config.yaml
train_examples: 26041
vocab_size: 31
encoder_activation: "celu"
text_encoder_norm: "layernorm"
text_encoder_qk_norm: false
text_encoder_positions: "rope"
residual_init: "zero_last"
learning_rate: 0.0028
magnitude_pruning: 0.7
batch_size: 256
Rows from block 5 of the audio encoder, named by matrix and row number. Rows with one number belong to one channel. Each number is 50 + 12 x the weight over the matrix's rms, rounded and kept within 0 to 99. All counts start at 0.
# convs1: grouped (4 groups) 3x3 conv (encoder.blocks.5.convs.1.weight, 144x36x3x3), inputs within the group 24-29, a 3x3 kernel for each
# convs2: expand pointwise conv (encoder.blocks.5.convs.2.weight, 288x144x1x1, transposed), outputs 192-239
convs1.79:24 50 50 31 50 50 30 50 67 68 66 50 68 50 50 64 50 50 68 50 50 50 50 36 50 50 50 50 33 36 80 50 50 72 27 38 50 50 50 35 42 50 50 72 70 50 50 50 76 50 50 50 50 50
convs2.79:50 50 36 50 50 70 50 50 50 50 74 50 62 21 50 50 50 28 50 50 50 50 50 23 50 24 28 50 50 68 59 81 35 65 84 79 50 84 22 50 50 30 50 27 50 50 37 50
convs1.80:50 77 50 50 50 50 50 50 50 50 50 50 50 50 50 50 50 50 50 50 50 50 70 50 77 76 69 50 50 50 50 50 50 50 50 28 50 30 50 50 50 50 50 50 50 50 83 83 33 71 50 15 20 21
convs2.80:50 50 50 67 50 73 50 81 69 75 50 50 71 50 50 67 50 50 50 50 26 26 50 50 67 24 50 50 31 50 50 50 50 50 50 50 59 50 78 50 73 50 50 50 50 50 50 50
convs1.81:50 50 50 75 50 50 50 50 50 28 13 50 50 50 77 50 74 68 69 68 75 50 32 50 50 35 50 50 72 50 50 50 37 50 50 50 50 25 34 50 50 50 50 69 50 61 17 50 50 22 32 50 50 50
convs2.81:70 50 50 50 50 39 50 14 50 71 63 50 50 35 26 24 50 42 23 66 50 50 50 17 50 50 80 50 50 50 66 71 07 50 50 50 33 70 50 50 50 65 50 50 50 50 50 50
convs1.82:50 50 50 50 50 50 50 50 50 50 50 60 50 32 76 50 41 50 50 50 50 67 65 28 42 50 50 50 32 50 71 50 50 50 19 50 50 29 50 50 50 50 62 50 50 50 50 50 50 50 50 50 50 34
convs2.82:50 20 50 50 70 50 76 50 50 50 31 50 50 50 50 16 50 50 50 33 78 83 37 50 50 50 50 21 50 28 50 50 50 50 50 50 50 50 22 50 50 50 50 50 10 58 72 25
convs1.83:50 50 22 50 50 50 50 50 50 27 50 50 50 50 29 50 50 50 50 25 35 15 08 16 35 36 36 50 50 50 50 50 50 69 50 50 50 50 50 50 50 50 50 50 50 31 50 50 50 50 50 35 01 22
convs2.83:50 35 50 50 29 50 50 50 69 50 31 50 28 50 50 67 50 34 50 50 73 50 50 50 50 50 50 50 50 50 50 50 50 50 50 50 50 50 50 50 50 50 29 50 50 50 50 50
convs1.84:50 25 28 50 50 58 50 50 64 50 62 54 50 50 50 50 50 50 24 09 21 50 50 50 34 50 31 50 74 50 50 50 50 50 64 50 50 50 50 50 50 50 27 15 12 14 23 50 50 62 23 50 37 50
convs2.84:50 50 50 50 36 50 50 50 50 50 59 50 50 50 50 60 24 50 50 50 50 70 37 50 50 50 50 50 20 50 50 28 50 40 38 50 50 50 50 50 36 31 50 50 50 72 50 50
convs1.85:50 29 50 50 57 50 50 50 50 50 81 50 50 62 50 50 67 50 50 50 50 66 64 50 50 50 62 50 50 50 50 30 28 67 73 50 50 72 73 50 50 50 26 00 50 27 04 24 50 50 50 50 50 50
convs2.85:50 50 50 38 50 50 33 36 50 64 67 50 50 50 50 50 50 50 50 50 50 67 50 64 50 50 50 50 50 50 50 50 43 50 50 50 50 50 50 50 50 50 50 50 71 37 50 62
convs1.86:50 50 50 50 50 15 50 50 50 50 50 31 50 50 36 50 50 24 50 50 50 22 50 50 50 50 50 50 50 50 50 50 50 50 50 50 50 50 50 50 64 24 50 74 50 50 32 14 50 50 28 50 50 50
convs2.86:50 50 50 50 50 50 70 50 50 50 50 50 36 50 50 50 50 50 70 67 67 50 50 50 20 50 50 50 50 50 50 76 30 72 50 80 50 50 50 50 73 50 50 50 50 50 37 65
convs1.87:62 50 32 67 50 50 50 50 50 50 50 50 50 50 37 38 31 39 50 50 64 50 50 50 37 26 50 50 83 50 50 50 50 50 50 40 50 50 50 74 50 50 50 50 50 50 50 50 50 76 50 50 50 50
convs2.87:50 37 50 69 50 28 75 50 23 50 50 62 36 26 86 50 38 50 50 50 50 74 72 40 50 50 50 30 50 50 27 50 50 50 50 50 30 50 50 50 26 50 50 66 82 20 22 50
convs1.88:70 50 50 50 50 22 50 77 58 50 50 50 50 50 30 50 50 50 50 50 50 50 50 50 50 50 50 31 50 50 50 50 50 31 50 50 50 50 50 50 50 50 50 50 39 75 50 50 50 25 23 63 50 50
convs2.88:50 50 33 50 50 50 71 26 50 65 65 50 31 50 34 50 50 50 18 50 74 50 50 30 50 50 50 50 50 69 50 50 50 50 50 99 73 35 66 25 50 50 70 50 50 50 50 50
convs1.89:68 50 50 50 50 16 50 50 22 62 62 50 38 50 50 50 50 35 50 50 50 50 50 74 50 50 68 61 50 50 50 50 50 25 50 50 71 50 50 50 50 50 50 50 50 50 40 50 50 43 50 50 50 50
convs2.89:50 50 50 50 50 81 50 50 50 31 50 35 50 50 50 50 50 72 50 50 50 50 44 50 50 62 50 50 50 50 50 50 65 50 50 71 50 50 50 50 27 50 50 50 50 50 50 50
convs1.90:50 50 73 67 50 80 50 77 91 37 21 37 50 50 50 50 50 50 50 69 50 50 50 31 38 50 33 50 83 65 50 50 50 50 50 50 50 38 30 50 50 50 50 38 50 70 50 50 50 80 27 50 82 35
convs2.90:50 50 50 61 50 50 50 50 50 50 50 77 50 50 50 28 38 50 50 50 50 50 50 50 50 50 25 50 50 50 50 50 27 50 50 50 64 50 50 50 50 50 67 50 50 50 50 50
convs1.91:50 50 30 73 69 50 68 50 25 50 50 50 50 66 35 50 50 50 50 27 50 50 50 50 50 50 50 32 50 50 26 50 50 50 68 62 50 50 50 50 86 50 31 50 24 30 19 24 50 84 74 50 50 50
convs2.91:34 60 79 26 50 71 50 29 66 65 80 50 20 50 50 50 50 50 50 50 72 50 76 50 50 32 50 50 50 50 50 50 50 82 50 34 50 50 50 74 63 73 64 27 50 50 50 50
convs1.92:76 50 74 64 50 50 50 50 62 50 50 50 50 30 50 72 71 50 78 67 50 30 50 50 64 50 50 50 71 77 50 50 36 20 06 31 50 50 50 50 24 50 40 50 50 50 50 50 64 65 50 50 64 32
convs2.92:50 50 50 50 50 50 67 50 50 72 50 50 50 50 32 50 18 50 50 50 50 50 50 50 50 50 50 37 50 50 50 70 50 50 50 50 50 50 50 65 50 38 50 73 63 26 50 60
convs1.93:50 50 50 50 50 50 50 38 50 64 50 50 64 50 50 50 33 50 50 50 50 50 23 10 38 50 18 58 50 50 50 50 50 50 50 50 50 50 50 50 26 50 50 32 27 24 13 32 50 63 50 64 72 77
convs2.93:50 50 50 50 50 50 66 50 50 50 50 50 26 33 50 31 50 50 50 71 50 77 50 50 50 50 50 50 50 50 50 50 50 50 50 50 50 50 50 50 36 50 50 78 50 62 50 50
convs1.94:80 50 50 50 50 50 50 50 50 50 50 50 50 50 50 50 64 67 50 30 50 50 50 21 50 31 50 50 50 50 50 50 64 50 50 50 16 30 33 19 37 32 50 28 30 50 73 74 65 50 50 27 04 18
convs2.94:74 60 18 50 29 50 35 50 50 50 50 66 50 90 50 50 50 30 21 50 50 50 24 50 50 50 50 25 50 50 50 50 50 50 50 50 50 50 50 71 65 50 50 50 50 50 50 50
convs1.95:50 50 38 67 66 50 50 35 31 50 50 50 50 50 50 50 50 50 32 50 50 50 63 50 50 50 50 50 77 50 50 50 50 36 50 16 50 50 50 89 50 50 50 39 50 50 50 50 50 66 50 50 50 17
convs2.95:33 30 50 23 23 61 50 66 50 50 50 50 50 85 50 30 50 50 40 50 50 25 50 79 50 34 50 69 27 50 23 50 50 50 50 50 75 74 50 50 50 50 50 50 50 50 50 50
convs1.96:50 50 50 50 50 50 50 50 27 61 58 64 50 50 50 50 50 50 50 50 61 50 50 31 22 50 50 50 50 50 50 50 50 50 50 50 88 84 50 50 50 50 50 82 50 50 50 50 50 50 60 50 74 50
convs2.96:50 50 50 50 32 50 50 50 50 50 67 50 50 50 50 50 33 50 50 50 50 50 50 50 50 28 84 50 50 50 36 50 50 50 50 50 50 50 50 50 50 50 73 50 50 50 50 50
convs1.97:50 50 71 50 50 73 50 50 79 50 50 50 50 26 50 69 50 50 50 29 50 50 50 23 50 50 41 27 33 50 50 50 50 77 50 73 31 50 50 50 50 50 50 50 67 50 50 50 74 50 50 50 50 50
convs2.97:50 50 35 50 50 67 50 50 61 17 72 36 50 50 70 64 50 50 50 50 50 30 50 50 50 50 50 50 50 50 85 50 50 50 50 40 28 50 50 50 50 50 50 23 38 50 37 50
convs1.98:50 50 50 50 50 50 50 50 50 50 50 50 50 50 38 59 54 50 24 31 50 50 50 31 50 50 24 50 50 64 50 69 68 62 66 68 50 50 68 50 50 50 50 50 50 50 50 50 50 50 73 50 50 50
convs2.98:50 50 50 50 13 50 50 14 50 50 77 50 50 50 50 50 50 50 50 50 50 50 50 50 50 50 83 50 50 67 77 50 78 82 50 50 39 50 50 50 50 50 50 33 50 50 50 50
convs1.99:50 50 65 50 50 50 66 50 50 50 68 50 29 30 50 50 50 60 24 34 29 50 25 15 50 50 50 50 50 75 71 50 76 72 50 50 30 50 50 50 50 50 50 50 50 64 72 50 50 50 50 50 50 50
convs2.99:50 50 50 50 50 50 50 50 50 50 50 50 50 50 50 50 50 50 50 34 50 50 50 50 50 62 50 24 50 66 62 50 50 50 28 62 50 28 31 95 50 50 50 50 62 50 50 50
convs1.100:50 38 50 50 50 50 50 50 50 50 50 50 50 50 50 50 50 50 68 50 50 87 50 50 50 50 24 50 29 50 50 19 50 50 50 50 50 50 50 50 50 50 76 50 17 50 50 50 50 50 50 50 50 50
convs2.100:07 76 50 66 50 50 76 50 50 13 30 57 18 50 68 50 50 33 50 50 50 50 50 50 50 50 50 30 59 30 50 78 50 50 50 50 50 81 35 50 50 50 50 62 77 50 50 17
convs1.101:50 50 50 71 62 61 50 50 50 50 50 50 50 35 50 72 74 64 50 50 33 50 50 50 50 50 65 50 50 50 50 50 50 63 70 50 35 50 69 50 71 50 50 50 78 50 50 50 50 50 50 50 50 50
convs2.101:50 50 79 50 50 76 35 50 68 50 82 50 50 50 50 50 50 50 50 29 50 50 50 50 50 50 50 29 50 50 50 32 25 73 79 28 25 50 68 24 50 50 66 50 50 50 50 50
convs1.102:50 50 50 50 50 50 84 72 75 50 36 50 79 50 56 59 50 50 50 50 50 21 10 50 50 50 60 50 68 50 31 50 50 50 50 50 50 50 50 37 25 50 42 50 50 63 50 50 50 14 13 50 28 10
convs2.102:50 50 50 50 50 50 50 50 66 30 50 50 35 20 50 50 50 30 50 61 50 50 31 50 28 50 50 50 50 50 50 50 50 50 50 50 50 50 50 73 50 50 50 50 50 50 50 50
convs1.103:50 50 50 50 50 50 50 50 50 50 50 50 50 50 50 50 41 50 50 50 50 50 50 37 50 50 50 50 50 79 63 70 50 50 50 50 50 50 50 50 50 69 50 50 50 50 50 50 50 16 35 64 74 50
convs2.103:50 50 50 26 50 50 50 28 50 50 50 50 70 20 50 50 50 50 50 50 77 67 50 50 50 70 50 50 73 73 50 73 50 50 50 50 50 50 50 50 37 33 50 50 50 50 50 77
convs1.104:67 50 50 50 50 50 73 50 50 50 50 50 50 50 50 50 50 38 69 50 50 50 50 50 50 45 50 50 50 50 50 50 50 16 41 16 50 50 50 50 50 50 50 50 50 50 75 64 50 67 50 50 50 50
convs2.104:50 50 31 70 50 50 50 50 50 50 50 50 50 24 50 50 50 68 50 50 50 30 50 50 50 50 64 50 36 50 50 50 42 18 50 50 50 50 50 37 33 27 50 75 50 50 50 24
convs1.105:50 24 15 30 24 24 50 50 44 50 50 50 31 29 12 22 20 18 63 67 50 50 50 65 58 77 50 50 50 33 29 50 24 50 50 50 50 50 50 50 50 50 32 50 20 33 60 50 22 50 50 50 50 50
convs2.105:67 50 50 50 50 83 45 50 50 50 72 29 50 50 50 68 50 37 77 50 50 50 50 50 66 33 50 50 84 50 30 50 77 50 50 50 40 50 74 50 50 37 50 50 50 50 71 66
convs1.106:50 50 50 50 50 50 50 50 42 50 50 50 50 02 50 63 79 67 65 50 50 61 42 50 10 13 50 50 68 59 50 50 50 50 14 50 34 50 50 33 50 50 36 81 50 50 50 50 34 50 29 50 50 50
convs2.106:67 50 50 78 50 50 21 50 38 35 32 07 84 50 50 50 74 28 31 50 17 50 50 80 50 50 50 50 62 50 42 25 50 50 50 50 50 74 50 50 50 63 67 50 50 21 50 79
convs1.107:68 50 27 79 20 50 78 50 50 50 50 50 86 50 50 50 50 50 50 50 50 50 80 50 50 09 50 50 50 50 50 50 50 50 50 65 73 50 39 70 50 44 50 50 50 50 50 50 74 50 50 50 50 50
convs2.107:30 64 50 73 50 50 50 50 50 50 36 62 50 32 50 50 50 50 50 50 50 50 50 50 50 50 50 29 67 76 50 50 50 50 50 22 50 50 05 50 50 50 50 19 76 50 37 38
convs1.108:50 33 50 50 50 50 50 50 50 50 50 50 50 50 50 50 50 50 77 50 50 92 50 50 75 50 50 50 50 50 50 24 50 50 50 50 34 50 33 35 68 24 50 50 32 50 50 68 50 50 50 50 50 50
convs2.108:43 50 50 60 50 67 50 34 50 50 50 59 50 38 50 50 50 24 19 50 50 50 50 69 74 50 34 50 50 50 50 18 50 50 50 50 13 50 50 50 81 50 50 74 50 50 20 84
convs1.109:29 24 17 50 68 50 21 30 16 50 50 50 61 50 50 50 50 50 33 50 41 50 50 50 50 50 50 50 64 50 32 50 27 50 50 50 71 50 75 50 50 50 62 50 66 30 50 50 50 50 50 05 50 22
convs2.109:27 50 50 50 50 50 65 50 50 32 50 50 50 64 66 50 50 50 71 50 61 50 50 50 39 50 50 32 50 50 50 50 50 50 66 50 50 67 50 50 50 50 50 50 50 50 50 50
convs1.110:50 29 50 35 32 50 19 50 50 20 21 27 50 79 50 50 50 50 50 31 31 68 63 63 50 50 50 38 50 50 40 74 50 50 50 71 50 50 50 50 50 60 50 50 50 34 33 50 50 31 50 35 30 50
convs2.110:20 50 50 50 50 50 50 50 63 60 50 50 17 50 64 80 27 50 50 50 50 50 50 50 38 59 50 70 50 31 66 50 50 32 50 50 50 35 50 50 50 50 50 50 50 50 42 50
convs1.111:24 19 18 50 50 50 22 27 62 24 50 50 50 50 50 50 50 50 50 50 24 50 50 50 50 62 50 50 50 50 50 50 50 50 50 50 18 38 50 50 50 50 50 50 50 50 50 50 50 41 50 50 50 50
convs2.111:50 50 50 50 50 50 50 50 50 50 50 50 50 50 67 50 50 50 50 50 50 50 50 73 50 50 50 50 50 50 50 50 50 50 50 50 50 50 32 50 39 50 50 50 50 50 50 29
convs1.112:28 50 20 50 50 50 22 50 50 63 50 50 50 85 50 31 34 33 50 50 50 50 50 50 28 79 50 50 50 50 79 50 40 50 50 50 50 29 50 50 50 50 50 50 50 26 37 50 50 50 31 50 50 28
convs2.112:26 50 50 50 30 39 43 50 50 50 50 50 50 27 50 64 28 50 50 50 50 50 50 34 22 64 50 50 50 37 74 50 78 50 50 32 67 50 50 50 50 50 50 77 50 50 50 50
convs1.113:50 50 71 50 50 50 34 50 57 50 50 50 50 50 50 50 24 50 28 50 50 50 65 67 35 68 50 50 50 50 50 79 50 38 50 13 38 36 50 50 50 50 50 50 50 50 50 50 35 50 50 50 50 50
convs2.113:50 69 50 50 25 20 70 79 74 50 50 50 50 50 72 67 50 50 50 50 50 27 73 50 17 50 50 71 50 50 50 50 70 50 68 50 50 50 50 50 86 50 41 50 50 50 26 66
convs1.114:50 50 50 50 50 50 50 66 74 68 50 63 50 24 50 50 50 50 50 50 50 50 34 41 34 21 26 50 50 50 50 38 50 50 50 50 41 29 26 50 50 50 50 50 50 50 27 24 50 50 50 50 80 50
convs2.114:50 50 50 50 34 50 50 50 50 58 50 50 61 50 36 50 73 50 32 50 50 31 66 61 65 50 83 50 66 50 50 50 64 50 50 50 50 50 50 50 50 67 50 50 50 50 50 84
convs1.115:50 50 50 50 50 50 33 50 50 50 50 50 50 50 50 50 50 50 50 50 50 50 71 50 78 89 50 50 61 50 50 36 50 50 50 63 50 50 50 50 50 50 50 50 72 50 50 38 50 50 50 50 73 50
convs2.115:50 50 67 50 36 68 50 50 50 50 50 50 50 50 50 84 50 41 50 50 36 50 50 50 39 50 62 50 27 36 50 50 50 50 50 50 50 50 50 50 21 25 64 50 50 50 50 90
convs1.116:50 72 64 50 50 61 50 71 50 50 50 50 50 50 50 50 66 62 50 50 50 50 50 86 50 50 50 50 50 50 50 36 42 50 50 27 50 70 50 50 50 50 50 50 50 50 50 50 65 50 50 50 66 50
convs2.116:36 65 50 50 50 50 50 50 50 50 50 50 50 50 50 50 50 50 50 50 74 50 50 50 50 24 50 50 50 50 50 62 50 50 50 50 50 50 50 50 50 50 50 66 50 50 89 73
convs1.117:48 50 50 12 50 50 50 50 50 50 50 22 30 50 22 50 50 50 50 35 26 50 50 50 50 50 50 50 50 50 50 50 30 50 50 50 50 50 34 50 50 33 50 50 11 50 68 50 13 65 71 29 50 25
convs2.117:50 50 50 50 50 22 72 69 50 50 23 66 50 70 50 50 64 29 50 72 50 41 50 50 34 28 35 50 50 32 50 76 50 50 50 25 50 50 50 67 62 50 50 50 50 39 25 50
convs1.118:50 50 50 38 50 50 26 39 50 50 50 59 50 50 50 36 11 23 29 50 50 50 50 50 50 50 50 50 50 50 50 50 50 50 50 50 50 50 50 50 50 50 50 50 50 50 50 50 50 50 50 50 50 50
convs2.118:50 29 50 32 32 50 50 50 50 50 50 37 33 50 50 50 50 50 66 50 50 50 50 70 30 50 50 50 36 50 50 50 50 50 50 59 50 69 50 50 50 50 50 50 50 50 50 50
convs1.119:50 50 50 50 50 64 77 65 73 50 50 50 50 36 50 66 50 75 70 50 50 50 50 64 65 67 50 50 62 50 50 50 50 50 50 65 50 50 31 38 50 17 50 73 50 29 50 50 50 50 12 50 34 50
convs2.119:50 50 35 50 50 71 50 25 29 30 50 50 50 50 50 50 50 50 20 50 50 50 50 50 50 79 50 50 50 88 50 33 50 77 50 50 50 73 50 50 50 50 60 67 13 57 50 50
convs1.120:50 50 50 50 50 50 50 50 50 50 50 50 50 50 50 50 62 69 35 35 36 33 31 32 50 50 78 38 50 24 39 50 21 50 50 50 71 50 50 50 50 50 50 50 50 50 50 50 26 50 50 50 50 36
convs2.120:50 25 50 50 50 50 50 50 50 50 50 50 50 50 50 33 50 50 50 77 50 50 50 50 50 50 50 50 50 50 31 50 50 50 36 50 50 50 50 50 50 50 12 44 50 36 50 61
convs1.121:30 25 50 50 50 50 50 50 50 36 50 50 50 21 35 68 50 50 50 50 22 50 60 50 70 50 50 50 50 20 50 50 50 69 50 50 50 37 37 50 50 50 50 50 50 70 50 50 65 50 50 50 41 50
convs2.121:67 64 50 50 50 50 50 50 50 50 50 50 50 50 50 50 50 50 28 68 50 25 50 50 35 50 50 50 29 50 50 50 50 61 50 50 50 50 50 61 50 50 50 50 67 50 50 50
convs1.122:50 36 67 50 44 50 50 50 68 50 50 50 50 50 62 30 50 50 31 50 50 30 50 50 50 72 50 50 50 50 50 50 32 50 66 50 66 50 50 50 30 50 50 50 50 50 50 50 50 38 50 62 50 77
convs2.122:30 50 50 25 28 50 74 50 50 50 50 68 25 50 50 71 71 50 69 50 50 50 50 50 50 50 84 50 40 50 50 35 50 65 50 69 50 50 60 50 35 50 65 72 50 50 50 50
convs1.123:50 50 50 50 50 50 42 28 50 50 50 42 31 50 50 71 50 50 58 50 50 81 50 50 50 50 50 50 50 86 50 34 50 50 73 50 79 50 50 79 50 50 50 65 50 50 41 50 37 35 50 21 34 31
convs2.123:50 50 50 50 50 68 50 25 50 23 26 50 80 50 50 50 64 50 50 50 50 67 50 50 50 50 50 61 71 50 78 50 50 32 50 50 65 50 50 50 39 31 50 50 19 50 50 50
convs1.124:50 50 50 50 50 50 34 50 50 50 50 33 50 66 50 13 13 50 50 50 50 50 75 66 50 50 50 32 50 50 50 50 50 50 30 50 50 50 35 50 50 50 50 50 50 50 25 67 50 50 50 67 50 50
convs2.124:17 50 71 50 50 50 50 92 50 89 50 50 50 50 50 50 29 50 50 75 50 81 39 50 15 74 50 50 50 50 77 50 29 35 50 21 50 50 50 50 35 35 50 50 74 50 50 50
convs1.125:37 43 50 50 70 50 50 50 50 50 26 50 30 23 50 50 50 50 24 32 50 50 50 50 50 50 50 50 50 50 50 50 50 50 81 64 50 50 50 50 50 50 68 50 24 50 50 50 72 50 68 50 50 50
convs2.125:50 50 74 25 25 50 50 50 50 50 50 50 50 50 50 50 50 50 50 50 71 50 50 50 50 50 50 50 50 50 50 50 66 34 50 74 50 50 50 50 50 50 50 50 50 50 50 50
convs1.126:31 50 33 64 50 50 68 63 69 33 19 29 50 50 50 50 50 50 21 65 50 50 50 50 50 71 61 50 50 30 50 50 50 50 50 50 11 23 23 50 50 50 50 50 50 60 50 50 71 50 79 50 50 50
convs2.126:58 50 50 50 50 39 50 50 50 50 50 77 50 26 41 50 68 71 50 50 50 42 50 68 50 50 50 62 50 50 50 50 50 50 50 50 40 50 50 29 64 50 50 37 50 50 50 75
convs1.127:50 50 50 50 50 50 68 50 50 50 39 42 37 30 50 50 50 50 50 50 50 50 12 06 50 50 50 43 50 50 50 50 50 50 50 50 50 63 50 36 50 50 50 50 50 83 41 73 50 50 50 50 27 50
convs2.127:72 50 23 71 50 50 28 50 50 36 50 39 32 50 50 50 50 50 50 69 50 50 50 50 50 50 50 50 50 50 50 50 50 50 31 40 15 62 50 25 50 50 50 50 50 50 16 50
convs1.128:50 50 50 50 50 50 40 39 50 50 50 50 50 50 50 50 90 68 50 50 50 50 50 50 50 50 50 82 69 50 32 50 50 50 70 50 50 50 50 50 50 36 50 50 50 50 81 73 59 50 50 22 22 50
convs2.128:50 50 50 77 50 50 50 31 50 15 50 50 50 33 50 50 71 50 50 50 50 50 50 50 50 59 50 50 50 50 50 39 83 50 29 50 50 50 50 50 50 50 50 64 50 50 50 50
convs1.129:50 50 50 50 50 40 50 50 50 50 75 50 50 72 50 24 39 50 50 50 50 50 65 35 50 50 50 50 50 50 50 50 34 50 50 50 34 50 50 50 22 17 50 50 50 27 50 50 50 50 50 50 77 80
convs2.129:50 50 50 50 50 50 50 29 50 29 50 50 50 50 69 50 50 28 50 50 71 34 50 50 50 72 50 50 40 62 50 50 50 50 50 50 50 50 50 50 50 63 31 50 50 50 74 77
convs1.130:50 18 50 50 29 83 50 50 70 50 75 50 50 50 50 74 50 50 50 50 50 50 71 50 50 72 50 72 50 29 55 50 08 50 50 34 50 62 50 50 50 50 72 71 50 50 24 50 50 32 32 50 50 50
convs2.130:50 70 50 63 50 50 50 50 50 50 59 50 50 50 50 50 79 50 50 50 26 23 28 15 17 50 70 34 50 25 50 50 50 60 71 50 30 50 50 50 81 77 50 17 50 31 50 50
convs1.131:50 50 50 50 50 50 75 66 69 37 50 50 12 20 50 68 50 50 50 50 66 50 18 50 50 31 50 42 50 50 23 50 66 50 73 50 60 50 50 74 50 50 50 50 50 65 50 50 73 50 50 50 26 33
convs2.131:50 32 20 50 50 50 50 35 62 26 50 50 50 50 50 21 70 99 27 50 50 50 50 26 50 50 50 50 38 50 74 50 50 50 29 50 50 50 82 50 50 66 50 50 50 50 50 23
convs1.132:50 50 50 50 50 74 50 42 50 50 50 50 72 74 68 50 70 50 50 33 50 50 50 50 60 67 50 71 67 50 50 50 50 50 50 50 50 50 50 41 50 50 50 50 43 50 50 50 50 50 50 50 50 40
convs2.132:50 14 50 50 34 50 74 50 50 26 50 50 29 50 50 50 50 50 50 50 50 50 50 17 50 70 50 74 35 50 50 50 50 50 24 50 50 50 50 50 50 50 50 50 50 50 50 50
convs1.133:50 50 50 71 50 50 67 60 50 67 50 50 50 50 50 25 50 50 73 83 83 50 50 80 50 50 50 36 50 50 50 50 73 22 17 50 50 27 50 50 50 50 50 50 50 50 50 23 50 13 17 50 27 34
convs2.133:50 50 20 67 26 50 50 50 50 50 50 50 50 50 50 50 50 50 50 50 34 50 18 31 50 36 62 50 50 50 50 50 50 37 50 50 50 50 50 33 76 69 50 50 50 59 86 26
convs1.134:50 50 75 50 50 50 50 50 50 50 50 50 50 50 50 50 50 50 50 26 50 50 31 27 50 50 50 50 50 50 50 50 50 50 74 70 66 69 73 50 50 50 50 50 39 50 50 84 50 50 50 50 50 50
convs2.134:50 50 50 50 29 50 50 38 50 50 50 50 50 50 50 34 29 30 50 50 50 50 66 33 28 50 50 50 37 27 50 50 50 84 50 50 50 50 50 50 50 72 74 50 24 50 50 50
convs1.135:50 64 50 50 50 50 66 87 74 37 50 50 50 50 50 50 50 50 20 17 50 50 50 50 50 69 67 50 50 30 50 50 50 50 50 25 50 50 25 70 32 50 50 36 50 50 50 50 50 50 70 50 62 50
convs2.135:30 66 36 50 50 50 50 77 50 75 65 65 68 34 34 68 79 50 50 50 50 50 50 50 50 34 50 50 70 50 50 61 50 50 50 50 50 23 50 20 50 50 50 50 50 50 50 50
convs1.136:62 50 31 80 50 31 69 66 50 50 50 66 50 50 50 50 50 50 30 32 50 50 50 50 50 50 50 50 50 33 34 50 69 24 50 50 50 50 50 50 50 50 24 27 50 76 50 22 76 50 35 50 50 50
convs2.136:72 50 50 50 50 50 50 67 31 50 38 50 50 50 50 50 50 50 26 50 60 18 62 60 50 66 50 25 50 20 36 50 50 65 50 50 12 50 50 50 50 50 50 50 50 50 50 50
convs1.137:50 21 69 50 50 50 56 50 50 28 50 50 50 50 50 50 36 50 50 63 50 50 60 50 50 32 50 50 50 50 50 50 50 50 50 66 50 50 50 50 68 63 50 50 50 50 50 50 50 50 50 50 50 50
convs2.137:50 50 73 50 50 50 50 50 50 67 50 50 66 66 50 50 50 50 50 50 50 50 72 50 50 32 50 50 50 26 28 50 50 80 50 24 40 50 50 50 50 50 50 50 28 44 50 50
convs1.138:50 50 66 37 50 50 50 26 50 50 50 50 65 50 50 71 50 50 75 62 50 77 50 50 53 50 50 50 50 29 50 50 50 58 64 62 50 24 50 39 50 35 50 50 50 69 64 50 50 50 30 35 34 35
convs2.138:76 50 50 50 50 50 50 50 50 50 50 50 75 50 41 39 50 79 50 82 50 50 50 50 72 63 50 50 31 50 50 50 50 50 75 50 50 50 65 50 50 50 50 50 50 50 50 50
convs1.139:50 50 50 50 79 50 50 50 50 73 50 14 50 50 50 28 50 50 50 50 21 53 50 50 50 50 50 30 50 50 41 70 50 50 50 50 50 50 50 50 23 50 50 37 50 50 50 50 50 50 36 50 70 23
convs2.139:50 50 67 50 50 50 50 50 32 75 66 50 29 50 50 50 50 20 50 50 50 63 50 50 50 50 50 50 50 50 50 71 50 36 50 17 28 50 29 50 19 50 50 50 65 50 72 50
convs1.140:50 50 50 29 19 50 50 31 59 40 50 50 32 50 50 50 50 50 73 89 50 50 67 50 50 50 50 50 50 50 30 50 29 50 67 50 50 50 36 50 50 50 21 36 50 50 50 50 18 28 50 30 50 50
convs2.140:35 18 50 50 50 50 50 50 50 50 50 50 50 50 50 70 50 62 50 50 70 50 50 50 50 57 66 50 35 50 50 37 50 50 50 50 50 41 50 30 50 50 50 50 50 50 67 50
convs1.141:34 76 50 50 50 50 50 50 50 50 50 26 50 71 50 34 50 38 70 50 50 50 50 50 45 50 50 50 50 31 50 50 23 33 14 31 50 50 50 50 41 50 50 50 50 50 68 50 50 16 16 50 26 50
convs2.141:50 50 50 50 50 50 50 50 50 50 50 50 50 27 50 30 50 50 50 50 50 70 50 50 50 29 50 50 50 50 50 25 50 24 29 64 50 50 38 75 20 30 50 50 77 50 82 50
convs1.142:82 50 50 65 22 27 77 56 39 20 50 50 50 50 50 50 50 50 50 50 50 50 63 79 50 50 50 50 50 50 43 50 50 37 50 50 28 50 50 18 64 50 27 50 50 72 50 09 73 50 31 50 50 32
convs2.142:50 90 50 50 61 50 50 50 50 50 35 69 32 50 50 60 50 50 41 50 70 19 79 67 28 50 73 22 50 27 50 54 50 68 61 23 22 50 82 50 82 50 21 50 84 50 50 50